{
  "muon_scale": "match_rms_adamw",
  "lr_schedule": "wsd",
  "final_lr_fraction": 0
}
Rows from block 4, named by matrix and row number. Rows with one number belong to one neuron. Each number is 200 + 20 x the weight over its row's rms, rounded and kept within 0 to 999. All counts start at 0. After the name is the row's rms in percent of the matrix's.
# u: gMLP up (value half) (model.blocks.4.mixer.u.weight, 384x192), inputs 0-191
# v: gMLP up (gate half) (model.blocks.4.mixer.v.weight, 384x192), inputs 0-191
# out: gMLP down (model.blocks.4.mixer.out.weight, 192x384, transposed), outputs 0-191
u.322,114,231,189,195,209,205,220,185,216,211,201,216,167,192,205,188,209,196,215,175,175,200,203,197,195,206,229,215,185,152,195,203,197,203,206,217,221,201,213,188,197,191,188,213,219,212,201,228,218,228,201,227,209,185,207,220,193,197,193,220,228,158,215,193,208,195,174,235,223,196,194,176,175,197,201,204,162,210,205,216,211,166,215,205,176,228,183,188,224,213,181,145,194,178,179,198,188,213,257,184,179,225,190,248,194,206,175,184,175,218,196,217,206,210,189,223,171,208,191,186,205,200,187,173,230,152,199,209,225,230,227,194,185,220,213,184,230,201,191,183,185,182,204,168,194,187,246,200,195,181,174,187,200,198,217,155,228,210,189,205,225,229,196,216,228,183,172,220,182,188,194,178,183,178,167,244,257,186,202,232,197,178,204,181,175,187,180,202,211,179,215,202,213
v.322,123,212,183,195,209,194,212,198,201,211,190,226,176,200,227,206,231,182,198,146,169,154,193,208,200,195,194,208,187,203,215,209,169,201,223,207,193,171,205,196,193,228,183,204,194,180,198,175,220,262,222,230,182,192,167,217,199,175,186,226,205,198,224,200,204,210,187,161,173,210,190,226,192,237,209,213,231,183,227,173,203,187,210,176,211,211,180,166,177,187,227,195,190,207,194,203,213,209,194,189,216,173,191,181,178,170,225,208,183,181,206,259,188,189,214,230,181,182,201,212,207,192,208,162,229,217,226,191,207,203,190,204,196,208,212,191,213,192,184,170,198,176,226,154,208,183,199,196,195,202,197,264,227,199,174,201,223,183,204,150,229,205,208,192,188,176,216,203,191,239,222,176,201,201,229,233,203,185,233,190,206,197,207,206,199,176,222,209,236,208,189,188,214
out.322,117,180,199,221,181,214,165,210,231,189,224,215,234,179,228,189,201,196,200,182,190,204,190,205,195,203,179,237,207,189,210,209,227,238,185,204,211,204,223,200,194,194,192,197,215,200,198,203,190,178,235,200,231,222,191,185,178,196,206,206,192,196,210,191,211,192,235,191,213,198,209,181,236,198,228,243,207,225,164,210,202,180,214,242,211,163,172,188,201,195,212,177,208,190,176,185,182,191,215,190,186,219,203,197,176,199,162,239,162,202,191,178,208,162,170,207,173,210,221,208,179,171,217,197,205,258,214,226,229,171,236,207,201,158,163,216,171,184,185,228,197,182,200,226,184,220,221,170,202,167,223,168,237,198,200,189,210,220,161,181,215,202,216,222,184,203,188,211,151,220,191,202,204,229,196,190,203,185,165,222,196,202,188,225,205,194,206,181,213,174,194,191,217
u.323,082,205,175,197,183,235,197,219,205,241,208,193,181,212,204,223,141,239,210,218,203,163,171,163,172,243,185,180,198,197,188,167,205,186,203,215,208,222,215,184,220,191,216,235,209,194,193,201,223,177,200,194,174,164,217,235,176,200,218,193,181,193,175,219,191,186,214,189,200,213,211,214,197,202,189,204,182,196,217,204,206,192,189,217,183,183,220,227,176,182,228,231,173,170,200,209,171,185,200,199,221,158,202,197,203,176,180,171,182,192,226,231,204,199,215,181,193,189,163,216,177,193,171,167,175,169,220,215,196,244,202,208,238,196,206,174,200,240,171,222,194,209,201,204,192,200,194,179,226,225,200,180,198,186,170,208,174,240,209,207,218,188,210,183,203,245,193,207,232,205,181,206,196,208,179,214,186,173,191,197,186,195,214,216,223,221,234,174,241,202,212,213,211
v.323,088,201,191,197,206,211,242,218,235,205,187,200,209,193,258,220,224,212,179,187,247,207,154,185,246,183,187,202,223,212,210,231,182,205,219,211,233,174,205,199,203,203,218,213,204,186,188,182,185,223,209,206,189,152,166,218,179,205,193,184,161,188,193,187,181,207,182,218,157,197,201,204,168,186,187,202,201,236,246,170,196,194,187,195,192,195,189,206,211,227,170,196,198,217,177,224,220,200,217,192,177,200,220,196,183,224,166,171,176,212,218,209,210,194,174,208,166,165,209,203,148,187,206,187,193,172,210,204,206,156,181,222,186,195,205,221,224,240,245,199,218,158,198,180,209,217,209,186,217,235,233,167,215,200,220,193,182,207,189,211,182,201,186,206,207,199,181,213,201,193,202,172,218,199,227,203,225,219,222,183,214,201,193,203,198,221,200,192,181,175,198,200,198
out.323,091,198,184,222,220,202,205,208,209,191,223,178,187,192,222,213,203,171,168,151,183,228,235,157,190,203,193,205,187,179,223,200,200,162,185,171,219,188,216,229,221,202,216,207,188,190,195,199,186,209,172,182,241,233,194,203,195,224,210,207,218,210,208,209,225,172,188,217,222,163,216,195,191,162,233,199,208,196,215,202,194,223,222,163,214,194,165,195,211,224,198,161,198,213,179,227,179,243,196,244,216,199,199,212,202,233,202,190,157,199,184,230,190,207,230,200,200,182,184,175,225,222,207,207,218,203,177,187,157,194,192,193,201,193,209,176,191,191,230,222,231,194,175,208,198,224,201,211,170,184,211,231,193,191,195,211,197,187,195,154,211,203,204,192,206,184,230,227,218,166,203,224,207,193,191,188,182,198,226,193,224,172,163,198,201,203,203,251,164,192,232,192,174
u.324,124,194,213,213,188,224,197,189,199,206,206,202,202,234,178,187,227,181,169,182,185,175,251,192,177,171,199,213,224,230,224,213,201,208,203,192,164,239,226,229,226,185,227,183,204,147,194,181,182,229,196,199,201,232,203,180,184,237,248,196,197,176,195,185,208,207,180,217,228,194,171,173,208,184,171,209,180,195,218,212,199,233,219,241,195,184,214,188,207,213,202,192,180,190,208,204,200,181,184,193,197,188,213,166,163,231,186,191,200,215,198,191,205,234,179,194,201,201,205,233,205,182,216,203,173,205,192,229,193,220,251,220,169,224,242,196,227,195,174,176,228,214,221,217,211,167,210,164,203,187,239,195,200,202,169,190,211,185,181,187,221,219,212,188,191,181,186,174,203,182,214,210,207,178,186,187,216,230,183,178,208,207,202,170,181,213,190,224,175,212,194,176,176
v.324,129,180,218,212,198,179,185,220,194,229,245,215,192,206,223,220,151,191,196,191,206,192,224,206,207,208,200,235,215,197,200,195,175,183,201,214,210,199,179,194,205,187,207,191,217,182,192,209,205,238,188,180,195,189,193,217,179,164,215,174,193,164,206,218,176,169,195,204,163,227,180,200,195,157,222,180,200,232,174,227,195,210,203,202,174,157,201,193,252,159,240,206,199,225,215,211,216,235,203,198,223,148,220,209,204,239,186,195,205,213,184,216,195,195,200,167,188,226,200,212,204,199,200,166,214,195,206,189,194,209,184,184,193,192,208,169,226,196,199,200,184,219,166,182,204,192,203,218,183,235,215,204,241,191,220,194,173,210,160,221,204,145,220,211,228,195,183,202,211,223,168,194,197,201,183,182,230,223,232,175,194,210,226,213,194,188,178,192,242,199,172,204,192
out.324,128,239,206,196,206,188,216,215,186,220,199,224,204,216,189,190,218,196,198,224,226,202,190,210,199,192,208,192,188,170,230,207,180,155,215,229,172,177,212,192,192,202,206,190,224,189,250,182,226,165,198,213,189,227,186,187,232,226,197,179,206,232,186,168,215,210,189,193,213,138,209,199,216,197,201,213,226,196,145,198,223,236,217,236,173,215,163,198,199,246,159,166,212,178,197,188,164,192,223,183,213,194,214,231,190,185,211,200,155,185,222,206,216,188,192,218,215,192,185,212,195,201,189,204,203,177,186,198,212,220,179,188,201,184,190,221,192,179,199,198,214,203,199,185,200,156,222,228,181,199,193,191,202,172,197,177,209,185,199,237,245,227,192,214,174,244,213,194,202,217,185,234,202,171,189,211,201,181,188,212,236,200,157,199,201,209,206,211,176,197,179,205,206
u.325,125,202,205,190,221,192,228,209,186,166,198,212,205,175,203,177,183,194,153,166,176,200,193,183,202,209,210,179,167,205,212,172,223,249,205,207,184,220,219,197,185,234,177,230,215,203,198,223,196,229,232,204,193,216,229,208,206,217,213,180,197,187,211,193,218,196,221,239,180,226,175,233,197,176,212,165,223,207,201,222,189,231,208,216,195,192,227,215,176,220,213,197,191,204,196,200,215,197,181,195,195,140,197,195,223,223,155,199,190,224,186,174,199,197,188,161,205,188,226,185,180,207,189,180,186,222,201,187,200,196,249,217,196,203,181,210,208,226,181,211,183,207,167,191,182,193,178,203,179,199,215,207,245,164,202,188,187,164,208,219,227,218,192,211,226,196,222,185,197,167,192,161,163,216,207,165,186,165,220,188,188,234,232,230,187,188,211,219,191,202,208,230,197
v.325,118,167,187,205,193,196,166,249,196,237,177,202,178,223,222,193,213,205,201,200,159,202,202,199,225,187,175,194,206,182,206,196,223,218,200,198,230,218,218,238,229,194,200,240,170,187,195,202,235,206,155,210,216,190,175,226,209,203,189,214,209,214,192,220,206,195,187,193,232,195,218,229,185,195,178,162,208,217,223,196,198,188,201,234,230,213,181,176,172,174,179,213,188,221,212,192,181,212,221,196,214,184,198,236,214,182,213,230,150,191,188,203,238,188,194,232,182,155,201,200,189,199,205,172,186,238,215,195,221,174,189,153,159,183,203,227,201,208,177,151,213,196,219,205,193,182,180,206,184,239,200,169,206,188,197,244,206,200,197,196,231,176,210,196,208,192,173,206,197,195,213,180,190,224,205,205,195,202,204,224,207,232,211,225,199,187,171,174,186,204,209,176,183
out.325,110,192,175,205,200,205,200,201,211,181,231,150,192,184,190,198,186,228,178,162,206,195,179,218,239,171,204,189,183,204,207,182,186,200,196,185,198,196,227,213,186,199,226,158,215,182,177,164,214,196,175,213,198,229,171,227,184,222,225,200,168,213,179,219,181,159,186,191,198,197,227,178,235,192,211,227,251,201,207,221,187,200,189,206,218,186,202,203,212,204,204,233,228,184,215,212,140,224,187,206,212,220,197,208,167,235,195,226,203,198,210,198,234,209,197,202,195,230,215,229,190,181,194,217,180,231,191,212,236,221,203,210,170,194,195,207,196,165,211,202,195,182,236,224,242,171,194,163,169,198,192,163,195,158,198,214,209,205,187,213,201,212,207,200,205,205,205,198,185,194,173,186,205,214,199,195,177,227,162,171,171,200,229,234,186,215,224,204,172,212,216,201,201
u.326,102,205,203,207,219,171,190,179,186,152,190,207,207,162,228,202,184,201,193,162,183,185,161,189,236,248,216,198,221,188,168,185,208,202,213,184,197,199,174,224,215,214,176,210,182,201,196,215,176,213,199,215,195,186,187,190,210,204,222,197,200,200,212,169,181,234,198,214,234,193,210,219,207,172,179,175,159,183,205,218,234,205,204,221,177,211,199,212,209,214,201,181,156,207,188,201,201,217,179,177,209,191,157,189,218,200,218,200,248,189,211,194,200,198,207,179,197,163,213,179,175,219,202,211,211,206,227,203,185,200,221,231,176,187,177,214,223,218,187,215,174,220,196,163,213,238,230,195,178,171,223,198,212,223,247,233,172,194,171,235,190,197,207,240,225,220,192,227,204,204,180,200,150,223,201,209,195,206,200,187,222,189,229,224,212,209,192,230,170,183,192,199,216
v.326,133,185,211,246,167,182,198,189,215,202,206,205,217,236,228,201,231,168,186,178,221,200,208,201,182,190,172,199,238,198,215,191,176,190,186,219,215,182,224,188,181,191,216,211,212,179,197,180,213,227,186,198,213,218,203,181,210,186,197,207,181,226,222,201,215,240,181,153,203,184,225,205,220,218,156,223,198,198,175,205,214,201,247,222,199,187,219,197,161,212,169,180,199,174,205,215,178,184,204,202,210,168,228,215,200,183,194,234,218,187,230,186,188,219,221,199,187,182,178,184,178,183,196,214,182,180,192,194,213,236,209,192,188,240,227,207,204,156,223,201,227,167,200,195,186,202,179,143,186,203,207,170,206,204,147,209,191,192,192,206,218,227,240,208,175,197,229,170,216,191,208,206,203,234,179,185,190,209,213,176,198,210,194,219,173,223,239,201,188,185,219,219,196
out.326,100,196,223,206,198,143,198,220,198,205,229,213,199,185,203,192,201,202,166,221,188,216,171,193,191,196,200,247,201,200,200,185,219,216,223,186,169,215,196,176,198,216,180,175,199,204,162,194,221,176,188,170,240,244,179,192,186,215,206,213,180,203,223,242,198,201,199,192,222,201,221,182,173,228,218,188,225,178,215,200,219,186,220,194,230,214,182,174,189,199,185,192,258,141,194,210,219,202,213,185,188,190,169,187,211,196,235,185,191,217,222,169,236,208,213,233,198,209,201,237,207,199,204,225,204,182,225,215,201,194,205,200,195,193,194,211,190,168,180,227,176,184,157,197,203,191,180,209,162,196,204,199,238,192,198,178,213,193,201,192,170,197,200,195,219,208,194,166,191,210,216,168,225,230,226,226,224,203,180,180,164,228,209,202,190,181,223,225,172,186,189,172,183
u.327,104,185,193,216,250,210,198,215,226,206,229,166,195,199,204,220,215,181,185,202,160,202,215,168,216,199,207,243,199,178,204,170,176,280,210,203,176,165,184,234,227,189,226,215,205,177,187,221,190,166,222,191,222,228,201,210,183,198,221,191,218,201,152,222,197,188,182,166,190,238,190,189,208,172,195,183,192,193,186,214,218,211,170,177,164,189,204,198,221,215,198,197,220,197,183,180,185,193,216,233,185,186,198,197,215,204,206,204,195,205,214,213,199,155,220,246,204,186,199,224,187,222,183,188,223,209,204,212,211,210,201,187,199,189,189,172,241,225,227,182,196,210,206,172,186,190,171,179,208,197,180,183,161,225,204,181,209,229,179,215,195,196,209,228,166,216,227,190,192,205,161,191,176,211,235,194,212,198,207,205,203,212,199,219,195,183,205,223,198,197,159,205,181
v.327,109,213,186,160,220,213,206,184,185,191,206,199,212,199,167,220,230,185,204,195,228,210,245,194,212,201,211,216,193,188,214,229,196,192,186,184,203,197,209,199,166,185,202,206,234,214,221,166,201,185,191,218,203,174,213,181,200,216,206,195,240,177,208,224,192,181,197,211,197,216,225,197,191,199,219,224,215,237,179,202,187,199,182,210,183,197,220,222,193,195,229,185,199,188,170,169,215,222,212,188,230,203,225,233,189,185,247,178,232,205,170,212,226,201,191,152,222,182,200,164,223,222,201,195,180,207,182,195,221,160,199,183,189,184,201,217,195,196,184,199,221,145,206,187,205,199,204,203,204,210,203,142,215,206,174,211,179,199,219,170,200,199,184,232,199,207,230,214,160,177,216,221,156,169,249,196,207,190,230,192,208,213,185,173,221,177,185,169,181,222,163,224,215
out.327,110,192,199,226,188,167,181,177,218,206,181,176,203,208,179,214,201,178,228,196,178,158,202,196,222,168,207,186,214,170,229,189,215,187,187,160,186,185,185,232,223,208,225,173,220,234,163,226,211,142,218,208,184,186,183,222,189,229,214,220,216,219,199,201,174,188,180,251,226,219,235,225,226,191,195,208,216,188,223,222,162,221,219,200,171,190,208,227,214,210,183,170,197,191,197,193,163,232,204,192,206,155,232,200,208,223,167,209,201,217,212,216,218,187,169,190,206,204,207,201,184,216,191,217,204,197,212,217,196,206,208,202,239,197,177,223,217,185,183,213,229,202,170,189,204,165,203,208,191,220,202,229,220,195,198,192,196,163,166,214,206,223,203,156,186,219,186,214,211,193,212,190,227,217,211,203,189,190,237,174,199,184,190,172,202,184,192,176,193,186,220,165,208
u.328,138,202,190,191,211,176,196,187,183,255,202,195,174,198,194,196,205,195,235,167,216,195,164,216,184,242,181,200,201,192,187,200,208,188,203,186,219,257,176,197,168,205,170,205,224,199,225,232,236,186,202,221,182,189,226,205,168,150,181,197,167,200,202,197,211,238,187,196,197,201,218,227,235,197,188,185,191,197,197,163,191,194,216,182,181,188,223,201,219,197,218,193,202,211,203,192,201,200,242,192,196,178,212,207,180,192,203,203,199,204,204,186,184,208,202,202,205,184,192,187,195,217,220,210,236,168,195,170,215,191,168,212,223,204,192,206,197,173,198,229,206,209,241,201,200,178,202,182,228,200,219,205,192,237,228,213,217,206,236,164,200,189,207,186,233,195,162,164,221,176,209,205,183,214,217,210,226,235,153,193,167,168,179,179,181,203,255,181,232,203,215,190,206
v.328,139,238,204,204,189,184,181,231,195,208,199,173,181,156,225,153,213,215,214,218,184,172,190,172,214,231,208,208,203,186,214,198,164,224,203,180,208,226,234,222,188,200,263,200,212,205,192,193,235,183,165,157,189,218,200,183,218,193,194,193,204,178,186,197,196,174,217,234,192,203,191,186,166,197,193,191,141,228,177,232,214,222,176,203,204,197,166,202,252,195,186,217,205,198,203,174,179,212,184,225,190,187,178,226,210,162,224,182,194,193,189,196,209,218,189,189,192,204,212,204,218,192,206,169,208,201,208,198,174,200,200,218,200,180,168,175,202,220,180,207,201,184,205,188,217,205,199,227,157,223,185,222,216,219,199,221,183,199,214,215,200,234,221,198,169,184,227,221,184,193,224,171,205,223,213,202,198,221,247,215,189,232,189,173,194,218,201,204,228,209,182,211,218
out.328,135,230,189,224,212,197,204,208,217,238,190,249,201,183,169,211,216,221,199,196,203,201,188,167,224,229,198,189,174,188,226,205,167,209,170,243,209,176,202,180,207,187,164,201,186,200,209,176,206,189,178,195,195,173,226,211,209,184,141,207,163,179,196,189,198,208,209,187,225,200,236,179,193,183,229,208,225,193,216,177,217,194,195,228,201,222,208,178,178,224,179,192,214,227,201,175,187,189,206,182,217,208,209,160,212,201,214,180,174,189,177,217,190,212,208,219,202,207,210,199,197,218,189,212,179,210,195,189,229,171,202,237,222,184,198,229,197,203,215,239,182,212,202,206,204,175,184,196,233,173,186,190,199,158,209,199,196,223,161,242,173,211,212,173,197,202,181,186,200,191,217,199,224,192,202,224,236,178,161,176,183,213,216,164,186,199,222,234,245,234,185,222,195
u.329,044,192,168,186,203,207,206,218,239,214,183,203,197,194,209,227,200,187,201,207,198,180,213,165,202,224,190,192,217,212,228,199,187,210,192,205,204,218,201,230,187,226,228,168,151,214,197,191,223,190,198,214,218,167,190,180,184,197,204,184,203,188,192,181,176,229,185,218,193,183,213,191,217,181,189,191,191,220,183,142,216,190,233,185,218,169,250,236,190,200,154,221,195,227,167,201,178,215,182,204,208,228,201,185,237,206,179,236,217,237,193,188,219,212,204,190,212,213,213,168,228,200,181,233,216,177,204,207,211,178,186,208,186,195,225,178,215,207,198,193,184,169,208,200,226,229,199,240,173,185,188,226,180,197,168,192,196,180,149,166,220,218,218,156,201,218,208,212,204,174,162,183,193,183,201,205,205,242,186,214,212,208,191,228,217,181,187,217,194,181,210,222,183
v.329,035,218,230,157,218,236,212,192,195,205,195,220,210,190,195,196,195,201,202,191,199,196,193,224,183,179,224,205,205,163,204,185,184,205,219,235,235,197,187,178,213,218,161,204,195,194,194,218,192,179,188,180,227,211,218,204,199,209,196,233,249,212,180,181,192,185,205,197,194,220,219,203,226,210,208,186,165,217,193,178,205,226,190,176,200,164,211,163,173,218,176,220,222,198,180,215,206,218,230,235,214,221,183,196,210,212,174,203,169,181,184,207,208,191,179,234,155,201,229,182,241,193,225,204,187,221,224,201,196,201,207,189,185,162,180,170,186,203,171,217,202,181,161,216,194,205,177,222,200,173,181,175,153,208,236,182,205,229,242,250,176,179,219,183,211,225,194,211,205,205,184,228,161,188,200,204,190,214,223,191,189,214,200,184,220,163,214,171,208,215,209,199,183
out.329,048,161,201,209,190,207,218,187,172,168,192,229,189,209,200,202,174,191,226,154,179,197,220,216,183,208,231,213,234,175,184,194,221,198,188,213,224,225,207,179,192,146,191,214,173,202,211,191,197,229,225,233,204,199,206,204,221,221,199,183,167,197,194,205,193,229,197,155,219,200,195,188,189,193,189,176,190,184,192,257,208,204,167,223,207,172,177,157,209,216,209,211,185,182,231,178,223,181,190,208,192,179,186,216,161,148,181,191,204,188,208,213,206,213,188,235,170,223,213,233,182,202,172,196,230,211,209,216,204,202,221,200,226,207,207,216,182,197,185,188,215,220,169,210,185,188,193,197,192,196,224,205,230,202,258,206,189,227,212,190,175,175,182,197,226,159,200,211,207,202,222,225,223,231,185,194,204,174,223,176,199,181,211,209,169,221,214,209,212,201,181,191,227
u.330,146,209,192,168,196,195,182,202,222,176,197,175,197,181,199,168,197,206,181,209,213,189,190,173,199,187,196,197,210,234,235,226,167,149,238,194,198,216,176,199,225,177,220,199,191,200,179,213,193,187,190,217,198,204,223,189,215,207,198,197,173,180,189,180,222,243,214,216,212,204,169,205,211,200,220,192,189,224,138,210,223,221,199,183,201,190,218,236,204,212,215,196,202,171,168,207,198,191,249,184,190,224,227,189,210,203,171,232,207,206,195,226,155,205,224,192,204,208,200,196,200,200,213,200,193,205,214,235,171,206,210,197,210,196,226,196,195,204,188,170,177,168,238,159,179,221,258,206,216,206,200,150,212,169,197,204,221,191,171,228,200,217,203,218,223,173,205,201,216,188,230,199,200,204,217,209,134,184,232,219,224,203,201,186,206,181,185,205,199,192,207,201,172
v.330,134,208,172,209,184,176,185,220,186,210,197,213,200,204,240,212,161,204,168,229,194,247,172,195,159,199,206,208,201,199,231,253,200,214,213,243,220,205,190,226,181,194,194,218,223,206,232,170,191,212,201,166,216,195,218,204,201,210,218,200,208,193,207,243,229,219,199,199,183,230,222,192,199,196,205,225,227,223,210,189,185,215,231,205,172,216,205,215,169,174,192,191,200,195,162,188,203,195,218,180,177,196,189,205,164,194,190,174,181,184,204,195,156,239,203,207,185,192,186,188,160,197,212,206,183,232,183,197,210,159,192,187,216,197,224,178,192,241,179,225,157,205,203,179,195,172,191,223,228,168,213,215,202,188,194,210,173,206,224,152,187,228,216,184,204,208,201,170,181,173,200,175,218,198,190,208,197,194,190,213,205,206,169,190,221,226,234,212,215,216,203,188,231
out.330,117,216,184,202,230,194,212,197,193,193,202,211,243,202,206,217,156,212,194,205,234,179,151,171,225,174,158,215,218,163,226,198,182,183,212,197,204,180,189,203,207,211,186,195,226,196,255,221,205,188,194,179,206,197,215,233,201,167,213,201,182,176,225,206,169,229,185,203,204,242,200,215,232,212,232,166,196,166,189,177,178,194,182,201,211,190,197,182,223,201,212,197,223,192,183,171,233,210,217,190,225,194,195,218,188,196,209,187,165,212,204,182,213,210,193,215,181,194,192,197,227,217,179,195,228,160,193,212,179,195,213,208,203,176,168,170,196,195,202,229,169,220,208,197,201,209,198,208,235,171,205,232,203,192,185,207,206,179,200,188,178,201,195,213,195,208,202,230,214,192,177,216,187,189,184,148,203,191,191,163,208,222,232,191,212,224,217,208,182,243,253,213,164
u.331,101,174,205,228,209,219,199,174,208,204,222,186,169,191,194,151,188,199,227,161,207,213,194,230,207,219,174,196,143,169,223,230,223,210,204,193,226,205,220,222,186,194,175,198,197,210,226,204,214,201,199,188,175,159,195,179,181,184,229,196,218,219,206,253,206,190,211,179,221,178,234,213,209,227,214,174,206,215,200,200,190,188,195,212,200,167,197,173,182,186,212,213,162,203,180,150,224,206,201,174,193,177,185,204,198,207,187,169,224,188,213,248,211,203,189,196,173,190,206,242,181,199,187,229,199,195,200,194,202,199,219,193,197,201,206,162,194,192,196,186,212,217,178,171,208,218,196,176,210,234,191,205,203,197,191,186,216,229,207,233,182,233,185,227,213,188,188,199,211,193,189,203,183,223,190,219,198,264,191,181,167,218,197,207,188,177,230,215,212,176,234,188,239
v.331,108,224,232,182,212,195,222,196,208,203,206,211,243,201,180,167,196,230,215,199,233,167,219,221,208,187,204,178,216,206,196,137,181,202,194,189,190,227,191,233,182,187,193,181,168,204,189,195,207,204,193,206,213,176,210,173,212,192,172,197,192,189,197,208,188,210,179,220,197,206,217,216,160,209,212,165,220,195,201,215,209,198,186,185,203,164,196,179,198,219,190,234,208,179,186,230,202,181,222,176,197,205,239,157,210,163,178,215,233,197,213,218,184,200,202,189,205,227,194,196,219,200,234,205,221,187,177,211,189,188,221,202,193,211,222,207,183,188,246,205,243,183,187,249,206,219,225,179,203,200,192,233,180,164,214,181,185,227,163,246,159,213,209,199,205,196,197,190,198,229,219,216,207,212,208,166,214,197,181,212,213,157,159,190,188,165,168,187,189,197,205,197,204
out.331,099,187,214,213,194,229,231,204,237,200,204,210,195,211,175,216,181,189,200,187,229,175,166,191,199,210,161,181,183,196,187,216,209,191,215,167,189,154,224,223,202,195,193,207,196,204,236,187,191,217,179,222,231,218,183,237,209,134,191,221,222,173,228,185,214,207,218,190,210,210,197,224,198,212,185,174,188,197,190,217,202,223,208,206,188,180,210,184,240,196,188,185,213,193,213,209,199,212,179,209,199,201,173,228,204,187,207,204,179,213,199,208,200,192,139,197,233,205,190,229,199,185,189,204,191,228,194,196,170,234,191,214,183,209,181,199,252,219,220,208,228,208,181,226,190,172,197,193,205,151,174,196,200,212,168,199,229,181,222,161,219,185,208,209,178,250,218,188,156,207,219,217,196,148,205,187,187,183,188,197,227,209,228,187,197,212,197,188,199,227,180,192,200
u.332,135,189,211,201,211,194,172,201,194,213,193,177,193,214,212,207,213,201,204,188,214,198,222,175,190,204,190,202,224,216,199,193,186,179,197,181,197,170,226,207,223,211,227,198,216,174,190,198,211,228,220,226,215,217,193,180,207,202,206,204,195,189,199,187,199,208,242,197,198,204,176,224,197,183,196,202,167,234,182,205,182,187,162,197,263,191,192,209,193,170,187,206,228,195,224,225,228,196,170,234,207,182,161,200,197,163,188,191,230,207,244,192,222,189,234,193,185,201,215,161,213,177,196,235,206,189,173,170,205,175,170,194,235,185,211,191,185,163,235,171,185,199,223,218,178,162,188,205,196,196,212,209,185,227,196,220,175,195,208,212,182,167,263,183,209,217,227,193,238,211,192,210,179,221,171,181,198,202,156,208,209,181,216,213,198,245,210,202,222,215,211,187,157
v.332,146,218,177,247,214,220,210,192,190,195,159,229,178,187,192,194,190,170,236,180,190,173,169,195,231,224,213,185,226,189,222,201,191,195,213,208,258,176,191,183,182,197,177,194,214,199,177,208,181,222,201,230,189,181,204,222,189,188,221,217,196,219,168,177,170,186,228,221,178,206,187,214,172,148,194,212,195,208,197,239,252,219,234,187,209,213,204,227,209,200,260,217,185,190,191,201,205,197,183,210,181,221,175,191,185,210,206,210,186,206,199,187,181,205,207,196,192,197,198,194,179,176,203,199,210,224,212,215,197,191,223,193,197,208,193,189,192,213,213,225,206,199,200,192,230,191,198,188,207,224,219,261,202,195,185,174,207,209,168,169,195,203,168,187,200,212,190,165,172,204,225,168,197,202,234,167,194,182,236,194,186,236,203,216,236,195,184,171,234,190,173,219,204
out.332,127,187,218,220,246,172,138,213,205,193,222,193,202,220,200,202,220,203,214,185,203,223,215,193,192,181,191,220,192,204,200,209,216,212,200,218,176,200,194,239,209,195,191,209,197,185,197,182,188,214,186,196,159,201,162,215,217,174,219,200,152,216,225,236,199,220,192,198,212,218,198,195,216,198,196,177,175,211,200,205,154,214,169,209,204,209,184,191,204,193,184,198,176,196,183,184,199,208,272,217,193,174,211,172,221,207,189,174,209,200,185,187,157,214,215,186,204,220,187,169,200,221,204,235,206,182,190,172,194,178,148,207,202,192,205,184,225,215,201,172,199,234,196,217,215,220,217,206,252,219,156,208,211,192,213,210,192,183,232,219,192,171,190,238,207,191,200,175,245,179,194,220,185,216,172,224,191,225,168,180,215,187,224,188,187,202,209,234,202,196,183,191,206
u.333,121,191,202,223,192,190,198,172,179,185,212,181,225,219,177,219,211,181,240,215,196,214,173,192,181,193,200,230,212,204,212,201,201,245,183,207,210,178,218,172,189,222,181,173,224,179,208,169,200,177,182,172,224,194,203,201,217,223,164,197,181,204,182,216,232,198,192,215,181,186,195,196,220,191,189,200,207,219,191,215,192,202,206,221,201,178,205,235,201,211,162,162,174,215,238,195,180,230,185,191,210,205,184,224,214,181,185,225,207,217,167,196,208,168,167,221,197,229,174,190,221,203,202,237,228,229,183,233,237,224,224,238,258,200,199,208,168,184,193,209,160,212,163,165,209,230,183,225,199,167,212,216,202,195,209,191,203,179,190,217,180,200,211,197,226,178,239,202,164,206,191,215,199,219,206,204,232,190,198,190,218,180,173,200,165,196,179,180,216,190,176,198,184
v.333,126,182,237,178,217,200,215,206,251,209,217,164,227,223,213,184,236,197,215,163,159,209,214,201,191,143,205,200,181,223,188,207,188,219,226,225,198,206,211,203,194,176,197,169,178,192,195,192,196,185,211,198,202,199,191,233,196,218,186,189,202,180,186,200,214,194,181,186,203,220,244,207,216,209,210,226,163,183,211,207,177,176,202,204,227,158,176,184,210,222,217,204,207,191,200,186,172,217,205,166,197,223,202,176,166,209,187,237,192,188,213,198,209,250,214,173,177,212,228,220,215,221,186,208,170,166,217,184,217,211,216,187,202,178,214,200,194,215,199,171,194,219,200,235,200,190,191,206,197,176,185,190,225,186,196,173,253,173,203,199,186,202,185,239,235,205,200,186,194,191,207,171,214,237,188,208,163,171,200,192,220,203,177,162,220,208,188,192,185,196,194,246,216
out.333,123,178,158,212,192,190,198,190,184,204,217,191,194,217,203,218,230,194,168,226,188,217,242,239,203,200,194,193,189,191,215,172,180,196,174,184,186,174,187,195,183,206,149,218,189,212,183,197,151,209,237,185,222,229,223,169,222,203,237,180,179,202,205,218,193,202,182,227,180,196,235,185,213,191,216,202,248,166,213,206,176,182,208,222,218,167,231,184,177,181,189,193,187,219,233,189,228,162,208,238,227,195,188,179,206,194,221,213,227,206,219,199,194,220,200,242,200,189,156,166,180,241,209,206,214,236,155,205,208,170,237,199,204,213,221,214,204,185,214,180,205,221,189,175,201,200,197,191,160,215,204,201,196,205,190,206,207,205,217,222,187,199,209,197,185,192,224,205,203,183,215,172,205,212,173,182,196,177,218,204,183,213,195,197,207,162,219,166,209,205,194,213,220